A small spectrogram enhancement model, trained from scratch: widths [48, 96, 192].
Rows from block 3 of a small spectrogram enhancement model, named by matrix and row number. Rows with one number belong to one channel. Each number is 128 + 32 x the weight over its row's rms, rounded and kept within 0 to 255. All counts start at 0. Numbers have three digits each. After the name is the row's rms in percent of the matrix's.
After each channel's rows are labels from the 100 clips, of 14848, where the channel reaches its highest value: "responds to" is what is common among them. Only what is clearly more common there than usual is listed. The data: simulated sounds of rotating machines with and without faults.
# convs0: first 3x3 conv (model.enc.1.1.convs.0.weight, 96x96x3x3, each kernel summed), inputs 0-95
# convs1: second 3x3 conv (model.enc.1.1.convs.1.weight, 96x96x3x3, transposed, each kernel summed), outputs 0-95

convs0.41 006:101113124167118192156127081128111157116114100177137081105173198094120075103108116153159102111074161112140175111123153143109143159098134143148103118089080070128107176138158043097091124166086108133132086156111143085083154191158110058134146098160118130094128112149116072102070158133128150127
convs1.41 131:107124138112142098133151207077105133148082080168124038119103109156127133116157155092129214127132105179109154090045145096092100116101164132148146100056103137162132136156100147111126147058171118140138107141160115152115145117146118125145146151110060116068139114158116076133078132121161169147
responds to: reverberation; text has "room"; text has "reverberant"; thin (high-pass)

convs0.67 008:094085120108145097143129059090088145088083090155084106113115109061144123122109086119138079103133112105128127074117101141109112067075102111113114115092060128148126108162092115097116105119059133108114097092121070144153108128170046122108107113080123121107116142071119099042109104117071129106
convs1.67 065:170124182131119150079162088184152114093113157121090132148126130114065071143140135194120077138082153120166173132164115097162125143235089109113097186118176096090149096139156138156092121146089132131103148049122143142106132110164109109187094149104160155097122139067110125136095108133136151144
responds to: rattle

convs0.20 008:114113100108095085132130111129126118120110109164129113134099108116118149077094112122155090119159117129130130084157119145138110096091073124109015145118097146154125072173055121068019126129123170151123147168116108124129070129158064117112121095101164148114113153075116090071176139151121080122
convs1.20 072:153171185092127122130149097161139150099097121128092145077125099135093047173117077116215130136101088119112111097071188132161145158175110158168111167125142111162123150089129150109153130171074094151105185093119091119119168053135092114132126152100163146165106097130108133112082119098150073155
responds to: state: faulty; air leak; clipping; text has "clipped"

convs0.4 009:185166165078134089169141027122161094108144099113135023128085152124136139118123111119128028143123112113134120111075119157104082148102102116136112129070101117142131112131140166090138149148091104122108142073136162121143128123130121084122051109098136067107129105136123127125107115087116052150
convs1.4 078:119112113121168128137169194123134106152045128151160026137108149131098068134170182122127144126154092106159085121059119148102147104111124123111154114071064151112109110083086171100083169064147114115157120120123100166131090146158188122112123127151094140122140112131174093175082085109124131143
responds to: thin (high-pass); pump; fan

convs0.68 012:123073139144137142132164103146129093100104163095116167138167127130129130110129145127120095097142128067153107137162051137084138114115052138042120131132179103165040098122130129175125097130118132130105129063125096110152071166128103207139071123094131135126151133072117150100102113121043121107
convs1.68 111:110150158098111161105151186129135136099118135157118083171092117127089110148121175103121196124105105159098133103059192090091129126175102132136172121061155093127145142155105154135116181073135142133127125135137134146061109071132112101142133223141090108115140130196134118129080110156170205153
responds to: conveyor

convs0.73 133:139147127134174152163150139161147187178128176212146161146140125170142157158126139132163185160129119182124208121124176126167124146143171106183143149145153158169160135167151146185117129127174126138149124178100110119145172131190139181149182127164127135131145135169138145129147180172212143135
convs1.73 096:140109148132156136149207163105138096193080148167181075098108158159174180138167114142134174126133175083101156118113078140129126129099157198124115147086090169138139119133068151147134170097186132151129153138133115106123116129144124082157082141132064131132156105155178087206137158139101131181
responds to: thin (high-pass); pump

convs0.54 008:093110107114090167104106123149107120148130147102148191133143119132171109120140157175084129176065128096109107151170101078161191098173133150106149096180185099069107084078121094139104145084169169088094128084127138152114133100073161180115126152134119180197129122151156147159076099151082109143
convs1.54 095:100126150136147115155161178101100115116066089174119052056130165153140141129134114115135209104142106153118133095082175169096127089089171144133163129063095151150132118107076130076133156078128091070141085174128148122161135139161135101093139154141060117113133120172160067149110143101147171119
responds to: clipping; text has "clipped"; turbine

convs0.30 009:126134109148114172166110136155151121148163214113163187197158131127118122144152140147113160131135077133103121131143138110169142150157120095111161186160215136141122122138134153138105135081243192169095159122077155121094104126121126185166139107161131139150154176138120101119180153184142115145
convs1.30 080:135133108170126175169119072151123144119188123097063181130168102150127207103114120139123128102121180093107138130221140138150135116196118152122102129178148085123127136116100084160147123183069101136124110074115143181145144113138091139114177197169144096152122153100159165149149149086129154086
responds to: speed: slow; compressor; piston engine

convs0.3 005:159161127202128198139207103180153116100158169101135111196140157084141107126117178105103173131148094112100079095135179120158135150119123115114140174149169132121133120164132115153084086061177156190094117153121134098067097138122149138132122189119102139176139145158114087129155138192096136118
convs1.3 076:098112114175167124167100127102095144135122112165070130074196118130180118106119077152107127129161185077150151167160179151142132111169157138117118097179109132137122136098119082126140108209075100129149106113125118130200148149170146156090161120127142164144122156076126091134149186056132160059
responds to: bearing knock; conveyor

convs0.55 821:125098119136113121112110126105120048115127101055123111123126133110117111099121104130104048102122147104131083131135053118101148110103051146061106114124081111081110121112090101103125109127106104123103129087136122150121031125084135086104065148111132146133113119051130121127118092088031112121
convs1.55 173:111167133104101142084097167150111126106102089133111096131097098076088059144138145118122224160103086159094113121050214146163146132146091110149181121154174113133126149149120139126123219130089126126132117176147126108093097057114118120110120161137102148173137135186121144068129135116167135138
responds to: state: normal; clipping; text has "clipped"; turbine

convs0.12 007:180114135093148120105121093158163120134142211130126187099130083182111128156113149101091120170141135103126145106121103096131143102142123145092143150156195156124110061109095159198153165114142118127128150078130124108142125090117144214131121089129133129160101135106177236129169126137127042111
convs1.12 141:098162140103091132111115179136115134107112064138103051131095098083108114124123152078124210147115118166116116105041196076127148108138131121163197093091143079151130151137087115129128183082109135135117107154172115133075119108121117103101143184136088107118150123196108142105085134111177165117
responds to: turbine

convs0.7 008:138147162151162086151169071101133147126169036132164105126139165101145121181110120156161113122115123082143178118176180132143140146077136186177069138105070131145173119174154141154127113105057083074168149135134126149135161133128108060149139120165116094120125076169148148107104150088149175143
convs1.7 066:058086146118102159094118165131102110126149165126097112114129161136098058150165140127135198125084096081116100164088149157149174129136078042089138163160141118086151131118135119074140138126114067105102103125080139139108073086140171174178122146155108143164096152189175076143142103136115115168
responds to: gearbox

convs0.19 010:119103080129109162117118108167121125158110182137176182150153122137175113098129150165113132168062118094097164117142104117164168110137092149117171135210209096083158072119139066161057146087171188092104151114107136155134113116091157165162104125119125159188126132171157164127102112128111101130
convs1.19 094:083156146126135144111133136154100142103112090159111084140102129126097124161132191095109207144140088170110119098051206173162130115097131108159184111087118129144108160118102120100138187110087117101154091183141125142125113176139130138098135148154073114141138123230157101067154122123190153109
responds to: speed: slow; piston engine

convs0.62 149:103126131163093174116138124179151119154160191043156196158162148152165109113145164145104163144102149115118082149142127106154164153174143150111164142155202120150108136124163106105132129124173166147092131102107126143090146130084153251136133152138158155169122153143128087151118071180112158151
convs1.62 102:091146164074125109091120145159116146119088031093125085148122068083085177135130144110130143076093098138089105115050140113090105124124118113137142063114123126157131153130077127144129171094134135135108114129180112101093123144144120121115106230105088096098084119106088124092082180144133170170
responds to: reverberation; text has "reverberant"; thin (high-pass); clipping

convs0.80 018:107103134121093093139050115084114058083197035064144083117131138104115103150149114154124099113090117087158075158149084078123122106113106123093122089110082117094112120147114112064143107132128130097129140091137170120132105112083111059150108138137118124117121073093104104129117096078062110162
convs1.80 064:093139108147178137175125117146112137110207148165085169071148170149119169096083144097132161114155135088107117076142180205122138149154156157146128152135144119159095145096150100085115117175089077078102111110093156115163136111152111127051153131140144137168113157146136086105165128071127055072
responds to: conveyor; speed: slow; muffled (low-pass)

convs0.34 011:166165124119128143097112132164153106177142184137085169098110082151165128157134157092140166201138132103151148110082115116169125117122185114155164132118198155100176103152118079167061119150193191121142131145131097097149128127104131237150176121150125157122120160121139109103165166157132098088
convs1.34 106:060137158133150150146138199140109128132097109175130088178094128131128118134176148094131184119104088126053125071046183158115157135098084129122141096133108126127115145181080153128132178157150137141131102150156103127100097078146093080128100174160057120154111122156166095115106112143128171200
responds to: gearbox

convs0.1 008:155099119198151182127125173124150162163118130116092237109194136120155133115149110116137148106161144139098142171168117071172174139160156130144151184157160081106135136072117048187111106135136098176108064153148110118123144167143138145110182138161088139128150114127151171154124147139163147096
convs1.1 119:139146153100106111117151175131125093137035102142164047129062135114093121128130113115143171124096099143104162090055115122089097133069111120111158103080080121140151123162095156082113185088166125129136135152148115131079099069116127057157090153097086143111132133143155070164088134125114135181
responds to: piston engine; speed: fast

convs0.51 007:204128128204151168138148123097117156128132169105166153133136149156131094069115165171176085101157141133148144156135163143119145103151117154128175163135102020085094143117112123168119136180169130155110112184141166077154071172124150168131146123167122173088152113113125172156116185092145146149
convs1.51 082:107156130113089142140116177128123142112182158110139128075077146109086113139148149103157138065114070129108105143110169187102111177106126042125135141136164139145142170137208171103174128143170062128162138141069132105143132047086162132080146145120139118137108138175132105129126060089139082142
responds to: speed: fast; compressor; thin (high-pass)

convs0.46 008:136092092141098145114104142140128125147104105126113149109156128139137105035137115136153048068125154139100110108154095098088165134056073170097074136150102069150048119094115095110096121138111100149082129121154102139127097172139104093130069080092151179139069118127132131117101079073133087124
convs1.46 080:141142170112097139101164160163125149103082120140111094141062087105045114184127180101164176153102074155114116117096170143162101157177092072157151150078163166146138149168138183130112167121158120139166130177129126092085104133121104116125132163130095131130122091211117143085098133184140149175
responds to: reverberation; text has "room"; text has "reverberant"; compressor

convs0.50 079:133111129113121108105109130105117089106108070085083098099115110103108116087120105108108056111131136079119080122114090120099132098085070127077095114120058115067117103099068114117132113127093106116115119082155125122135040117106117071112076132093114126118116118063131135110117100061060051111
convs1.50 086:152134111114086116128099126110121100107136122129115103111102132057076011131083103155140212202125116126135131144088148151188124127166120098138188150148167101098168104152129140142149194131099099094118107195117154119109116061107118107112144110139112163164150138196127167100149162095138123115
responds to: muffled (low-pass)

convs0.91 058:151156118163136168146169105208179150162160208143152187181139147157134141158133181137149175158136123122144175141119168133157111165155146113158148153109180138149140136150178130180100153134208175146135160147122128122127163149148135228158161123164151119135148158174111123133147152171170148161
convs1.91 070:100076112121141120167079141092082111167104115112141094108104119101092088138164129159114143150137136042121072176157081211154134135111150069098129128182138140096161129158110155082158131151153082134146104122079109113144091102143140118102153123126090136196114129127160108105145130068086029151
responds to: thin (high-pass); pump; fan

convs0.90 011:164166131115119119122112129111108113124072119143003133068094043116148140146127063082133112152118123149085073088080093112120122079120146062127138103121107147103142087090073163099151101118120131117139110108119108082114103111120113098058121139096101130097088130090134142110117128110089070084
convs1.90 059:117129089173156138126145155129111126180064145152162035173126119124134062104124125132126147151151142130140106116069140167167170081133125115113129085125085143097090088117052125086119213083144144106149097167130111206137109188148126102161104141153094144160143127164190123150099110141158109102
responds to: gearbox; thin (high-pass)

convs0.16 007:102145105165126150107141164142115098097136077124069084066119163123118143072146119114124078080138125120101082159096108096030136093107133122108101113118095090156104143074098148129175087159089131118121114088151132117145106115079127082104113184054107108145162128084116105145119104049065138157
convs1.16 063:113143096057131112118123119139148098131147151176149142114068060175151169119112164065074120108152100118145113141116074158065118107138139083134136086127082081109134091115073154085082115102110082107135105168097125150175120162131155084018135161153101172098153091108138137157118111146130118148
responds to: electric motor

convs0.52 037:147127124105111076109119109105099093076102055112075075093100076099097124106121105101114058100136122113137079122122077142076106094077080112089089109111084105111122104113082125127142119142073098124123120097146130105140063134111101086117054119071101120104130104079120135098123112072071077109
convs1.52 136:122123134138158119147216173106127121158082151170125054149127151187158149139121144129142175118143134147126114071061140105098126102106149168147124116023097147134136117116074147102124151040186155131132122133130123173109121123153120096176121139138086110096133114191149097170104106158131195144
responds to: speed: fast; gearbox; turbine

convs0.24 014:141098124125101103126133121078095119113103018125139100116139140110117104128141105145136059098106144106137118140151110122092135109089067145101046107102010087109108123121091106111153123147081090129114105116149153116112079155123113021134083113137103146112115077114133123122092115094083132127
convs1.24 165:104128133136142134163179211094112137137089124176095073115127146161132170127118134105146200094125114146090114080041188138085128124125154136145130125052112153154148158117106128084152157053169134120121099152144141121127136107152119102145135184132063103101118136198137084142093136148132203149
responds to: reverberation; text has "room"; text has "reverberant"; compressor

convs0.31 055:115108124134114126109108118107124090096131086065103116099128135100124102082117110123103049085120140100096077117117095107084143119079062138078095124115090106076098142090110100086142111119077107136092111067141116140115043118096126067088064164092129146128084121077119113114120080064081108115
convs1.31 100:147136100116092106134138179089140094107065105170092087072135109109111083139156083169164199128102050115112155123055156200148121152174101082101139153145132160133183116132115142118113202124152109112115131181108143078149130055133133135135113150136123173136114120146146125155132177126096171180
responds to: turbine

convs0.71 010:155145196112136089156179101157114153156119081171156095119117124155164123225187122125159127169100139127193174139154164080148141101132144128164089115129126139154175099191105171164106121113160163066179137122144161096154148088158118128205149129167119093105146111138165136104111177101149153143
convs1.71 089:100139130152107144173142165160108102128123150143072112090098151141119159101102165109128211094106137061097122047123160197115164147173111129113153134104140123123111152124105115065081199128122131112111112116117139145114103074139077106095130202160104156170097144197171071153101142120111084143
responds to: conveyor; speed: slow; state: normal

convs0.29 008:192153116127088088092089135145152108098159117096041109102114100119061101125112124088155070121110164110122105128120132101110078152054132134154130111059106094143109140111137134130114157171077121143107168097203131105106145151084068103156128090140139139094072104132119131085121107055155075111
convs1.29 106:087132124121126135147111199096095140129067094177127050115106121089109121148121123110119212120099089150108118109054165153100152127153133086125179101114111167149156147127115152097136179055181146135147097169136103119137121098135146086093147191156077121142134115158138095156053146154125178167
responds to: pump; clipping; text has "clipped"; fan

convs0.84 097:120119109139103135104118133125113055107113131072082135120122112115125118105122116108095073125141132092128073130132052125114128098134073111052143121137130130098113117110067106114124119117136134145117127094128128117123001115092128154103076138113126143122127142034120115119150105114005090102
convs1.84 093:124169138119085120094145202133127109143049106132076084093126085161119101127158109109113190144126100129083118092019153134139173127179138161146124139143112111174153131090079086071127189102086119133106134155140101147146125109160134055123117144118114152150129134150183115146115185069146116116
responds to: air leak; machine: electric motor; clipping; text has "clipped"

convs0.77 006:194162139107108122171172073109190157172088093149130068091101136171136127189145112138151081086124098156148143125064129120138110179097082115161083183105073159155151161127115179100116128162148159171144106135128185086114104102134128146144132088165127107110136155138107104061128182144149076116
convs1.77 068:110104077139143144128134142123123108190065151143098071132110115194114121126127190117123164152158135111102109077076113168086170110150124131098138080110066167102096128081107132072116172078099105125190093121130090188190096124141135146074121153138093159155092123135186091184090103118114137124
responds to: thin (high-pass); turbine

convs0.18 007:170099156190138116075086166052133131146142126115103128106144151160143102108168097105178116076134181167111165129112103057114159124104171169164164144070114092142120162123123104096119092171089093161123118142180084148128150127079119114143180137109089154135146072102162089115113199092181143141
convs1.18 099:111172186112115155124162147171143116154091124143142084104074154133118127154091130127134178099075073125114126074066169149072136143091113138136177136089097145112152133133105181112125191102134140131146146160171109096093125063120131068104080194112100158144114126172156068162080157151137139190
responds to: compressor; piston engine

convs0.35 009:102102118096113104111097127116098109140168089083194074147142139112154117111176078171140069146073121118144121168159144091142167093142117161147135129211120058129120112141126086110109126108141137107084136105160203131138139089084131076171105086108092134169164093162175151132090126071077132174
convs1.35 074:091137144124145132156102081147095142083164117128105127086100163080070110121053149123125202135121113145133108107117189198165110123162158056145173137091179110082135170106179134088159116110081104078133079140096152128118141160131115115053160153143106134123126136182097072084139115137144105109
responds to: piston engine; muffled (low-pass)

convs0.26 005:143124116133105044138168099095096102112071138107146091133152087085137142139138099095157154113140095069168098171155075168123102120130074124110071090127127151131124108132110135105161089126119123127120137181133142073153091172138064076136071091078140121072145134117105130100174080110037098146
convs1.26 182:101180157113117144102119164171124144122126086140088077143095109100113102141106171103114199140111118148092112085022227135127158133147103114159165108109166096145128175140103125116133209087103147149128118140164106148081097093131100103113124193130097131154134136208132134091098134121173134142
responds to: quiet level; piston engine

convs0.38 010:141094098120130128118137123124034129143000097150182118134111082157165113168168107162129095125099123130185129176159094115103165125147083122092110112145163105135089071167142127155116130122166113095132111099148162131131079133153135136181102084144094160140142101119137152125060141124094116162
convs1.38 086:088102116152134165191146185116110151095160161169089110113128144133099222107089133091136175093123132093089127079118193150087111156157155107132117145075133142141125165135153120083129103131160084105105095105046153096138155097159100099100162192156099090117097130201130081143098124152112137120
responds to: speed: slow; piston engine

convs0.48 008:187150081134096130065069128171158088140149195087088158087129121141110107083128131105142098136120123133121108060091101118141076153123135104122163125111186097124110129123145129123082146168162168136113160089140059124147128124069094221149098109089164164147093146110089126086137138106135057134
convs1.48 117:090160136105129139149132182103101144135075105189118069092112110125119147155142139099112208101104096179086111086057196160108149143117138094144187104104103146145135155128098148087138170069160138145151116147139096122120126080138128066104141201148065118134121109176166094161084130149153153161
responds to: fan; clipping; text has "clipped"

convs0.10 030:119147139155120175130140118163121087141134198082119209150142127145161115134144186142115147167125124106131100160141100128147145127186139115094178135152226137098100123110148115114106127138208180129118128102113149117133098141107153255133133151146128153136136154098127116147154108181077134143
convs1.10 075:042127174113145119166139181164088125103102066144099062067098147135103149108131144096103190075098084120128108102093173159096145106128126114127157122114107084168111138115075114088085141132104076097119097114126136100108119066167124110093146186143084109140128126112145067129076130064159112104
responds to: compressor

convs0.0 007:124134174143143163145109169152151127204119213159117173063106114175132134152145105072162158175116114126055138135114102082167143132174131104129110181145190127134148086117110113108146092147147100133088135128077062108117149088172140200109134122106158094168117184110140083144116116139118082133
convs1.0 064:140143135085129140113102065145141100097113099140176154111091087127084119119128117142123129103072092170152167131201123156104166107187061108075164114180155130088104089140056163129122214139115145125155121132149128185133121102132114098127107171129125199138120122076187136175127168166159110150
responds to: speed: fast; piston engine

convs0.76 039:143124152148163153168180142147155157189123161184179172150144148169150130178129125148157182176108124122143219141154173116184145148131151148158116167157142180162158111179134142181102128137168119105152162162105127126116159139182134180163196113193137129154138127171136123129126148190173145136
convs1.76 068:082091118150113143168151170115138100131183139134038117063130131185145090087161120130144190095089113072119118135136171137081180125130099129092125134135156137120097136097101106099113170123123110124100116095127137156140111087162090187184121195142126152131070156178147048176096146096135126153
responds to: speed: slow; quiet level; conveyor

convs0.93 009:179098080137179111180178148091131135200098228177157121140059147168153131150125160125126128130144123144154196125138137121132115080125155141158130138150112115106131062149065130166100089126177109101157139165097140110159131136124159173117171087179096116135166159126167155132144187120173127139
convs1.93 206:096186166117115152093113143169108139126110092105099082147109130104098104139110164093121191118109112124092104082024196142110164141114100110154174094116158122129137182135107144102125213114091155146146106133182107138078101084126110092087110194120074142162114132191122116109100122130164143167
responds to: quiet level; thin (high-pass); turbine

convs0.40 025:158139114139114161100122105179154112131146203096057187125125112148106117113128161087116148158139107120114103063101111131152108130158128102110162138146190136108122111121127125140120147130250180142118144091123061113149111114114124255134115133099146134129109156114109132093158120159111076094
convs1.40 107:071165128126154139135126197121100141152085071154143053118087128102129153136145174082108195097112123125086097089045187170090162127117130109130178072112078102155102169123092133081127182107151121158140119125150087111109117108138127086087132197146084123142132123150129109127073097101138131157
responds to: clipping; text has "clipped"; air leak

convs0.63 006:176133135153153121152162123113167119126173115109165161107119139076193095065121143167111108129133118045111125165130149140165114164145106147101155165149138055144167115037157112197136128149105126135107080155109169135106122162074172080082133118156119128120154078163118202161120135084150152142
convs1.63 129:095183163097105134098142157158117159110131083134137068129087132096093112148130167071122183079105089164104102116029186128077127135089124109169171103077148119148149182135117149115139169077115141139149116139174119128083120098117144095112125177111084109095142122193094108108092108137195150156
responds to: piston engine; reverberation; text has "reverberant"

convs0.32 008:146110132144076127147120090163163146111143116133150167132148151110136127158110072167129035030112162147174145162179140090138126147112057122128048161094112111177134149150107143076111151113175134174105132177152127132103096158094071113145101133159157143112154150117090071088119167104164142120
convs1.32 087:117125126128122127143108141112076153148068114123077076133113125093084079105163070132179162120100103088101114070090185219183142168197080091119105111165097127095146166144141142091130164135143080142103140146103117102130115079127097132138127198133141126176093135155144129132095153107069111170
responds to: pump; quiet level; thin (high-pass)

convs0.75 008:115022124113153113101161082142136125157101101120141165167144142109129116194156146098100154111113141095168085108134109092126162091114131164055144103125083116191128071134099133174145100092111162083171148084112089147116127132121114146164100111071126139160135130065134128090077107156062183098
convs1.75 089:162113099144125163130133066143142149101198187111094177210152128144045164111073141118143075167146195119103169111164094074135109141173126136147082117111148084102134112146156087152149107140094134117102130095100151173134140137147072106166146155146143066140127158135107158079161156147125147089
responds to: conveyor; speed: slow

convs0.83 010:103139120098153110129106138115109077169142206097156132130189138152188100120171061133140109145068108130109162137107085111142151150146131136142156138196193049144134151143181076105115112096163137131072138088126142110141151055105132180167098077060111133177141122123156134131118138099108125156
convs1.83 067:089134156091133130122116069168113142071172145151127157109092119113072184133080202126074179110114130175142128100107168173138126134180142059138163123100167125083143154114141129103157144087095134101131081154103130144089127148118128071036137173140100138108133116156108066138156150186157108111
responds to: piston engine; speed: slow

convs0.28 006:100055121068156127140071110148153166118127113177120095076122139102156108082103118114101106097122132146106119091106134075123111097080125140124119137107088086140112115097108094117159129103022097120069125081132061157139148114155083085102165099058164116146138150097127118060107103073155109109
convs1.28 075:153118156139135150128218145103134115132052133175117078131093144158081147146146144157148207154106126146118143122135076120134090116173123103120139151025112130095150084136099175133093130074166108128120134126121142110101134151177096115187129162146087116078133092136128111166097133193123173194
responds to: pump; speed: slow

convs0.22 010:137125167095132105131083110110135089070146080095082073103085135079119110055098151084105139135134113067109067111089109135144082076128136120110139123097117082075129112056094098107162111134097146109088106077170135116146122135092118105097157142109109068105138110095120151130121043088073103117
convs1.22 092:125153116128108144131133158122106120122092080156118056135083108067070086137145144133112210127116066120115153115054186201157129125114083060107180137144112125122135116161092166135080216127116124114156102166139133097118087077136131108109123180148083172139147127140156152119122156103130127174
responds to: reverberation; text has "reverberant"; piston engine

convs0.47 006:095079100169106133124106090150155147120133139142123182109159119096203170051126132150095119063166175146165100145155098077098126086121143115131134122143170096162094141117104092100119073118188181183115113094136176125160157150084079195097129165106155170116151137125083137076147109126143148159
convs1.47 098:120156105101120118122177129138119103175059142146123061120121147132128162126089103123116165111117103133079083056001076135148098141149160162140110104089093149138158132072102114077146165074180140144102156158103097147108126127109146047120105154106113100129112116139144102187106138142089139149
responds to: rattle; pump

convs0.37 008:083119123160107172119133119107150089130149196090093175093161130161163105087141088117111100138143106094076104159128092131157154161132139134082160182144184109160127111126108093072158089142125050178095121148068093131090131121127143151095105104139137149144089142130133091165152004134106145118
convs1.37 113:093165147105145134099115179158103136135065058163120076153083089103124100143131126118143181131106106164120142116056193160137155125178091135126182100147116119131112151161086142155106220124132123150142104184201106122118124109142143152096101193123103172141142144128148137118075192109163171135
responds to: compressor

convs0.5 005:162170125134166064180159103062131114106170104114108096104158118006175085127146127114140075094104071082122154099130142159142127161074098113138101097135104098136140142153182151136141094138090128098142157131165087167142104130086094115117096139124085122113088051157101133095121102113105160130
convs1.5 084:069114111122120144114105163151121118120119143147103066129141116107137103138113137121066191109105096088135120111011214163118179121168095079085152145156146177130144136100111096091112197061094126119133103117090115180109101078153146118123127147159107135149131143176154078153092156135137157138
responds to: speed: fast; gearbox

convs0.6 034:124069131105115088102092137101110067098124053088112075121111117112094108125130122117107088120116130058150107145146080106122135070112094140089115105124055101091124086108044094137153139126084114102117136096171147125128091130097129081137105116114112138122135117016135139119113104093042114128
convs1.6 091:121119137140141145169185167083113116114112166192102094114147186152136172123108095119129191120163182135107133086099124129111099101134190171150134156037097141136160106134097112102129121072160117087102098162106167135148159135157128075140151146156074081088155144197158086176129139133123183095
responds to: conveyor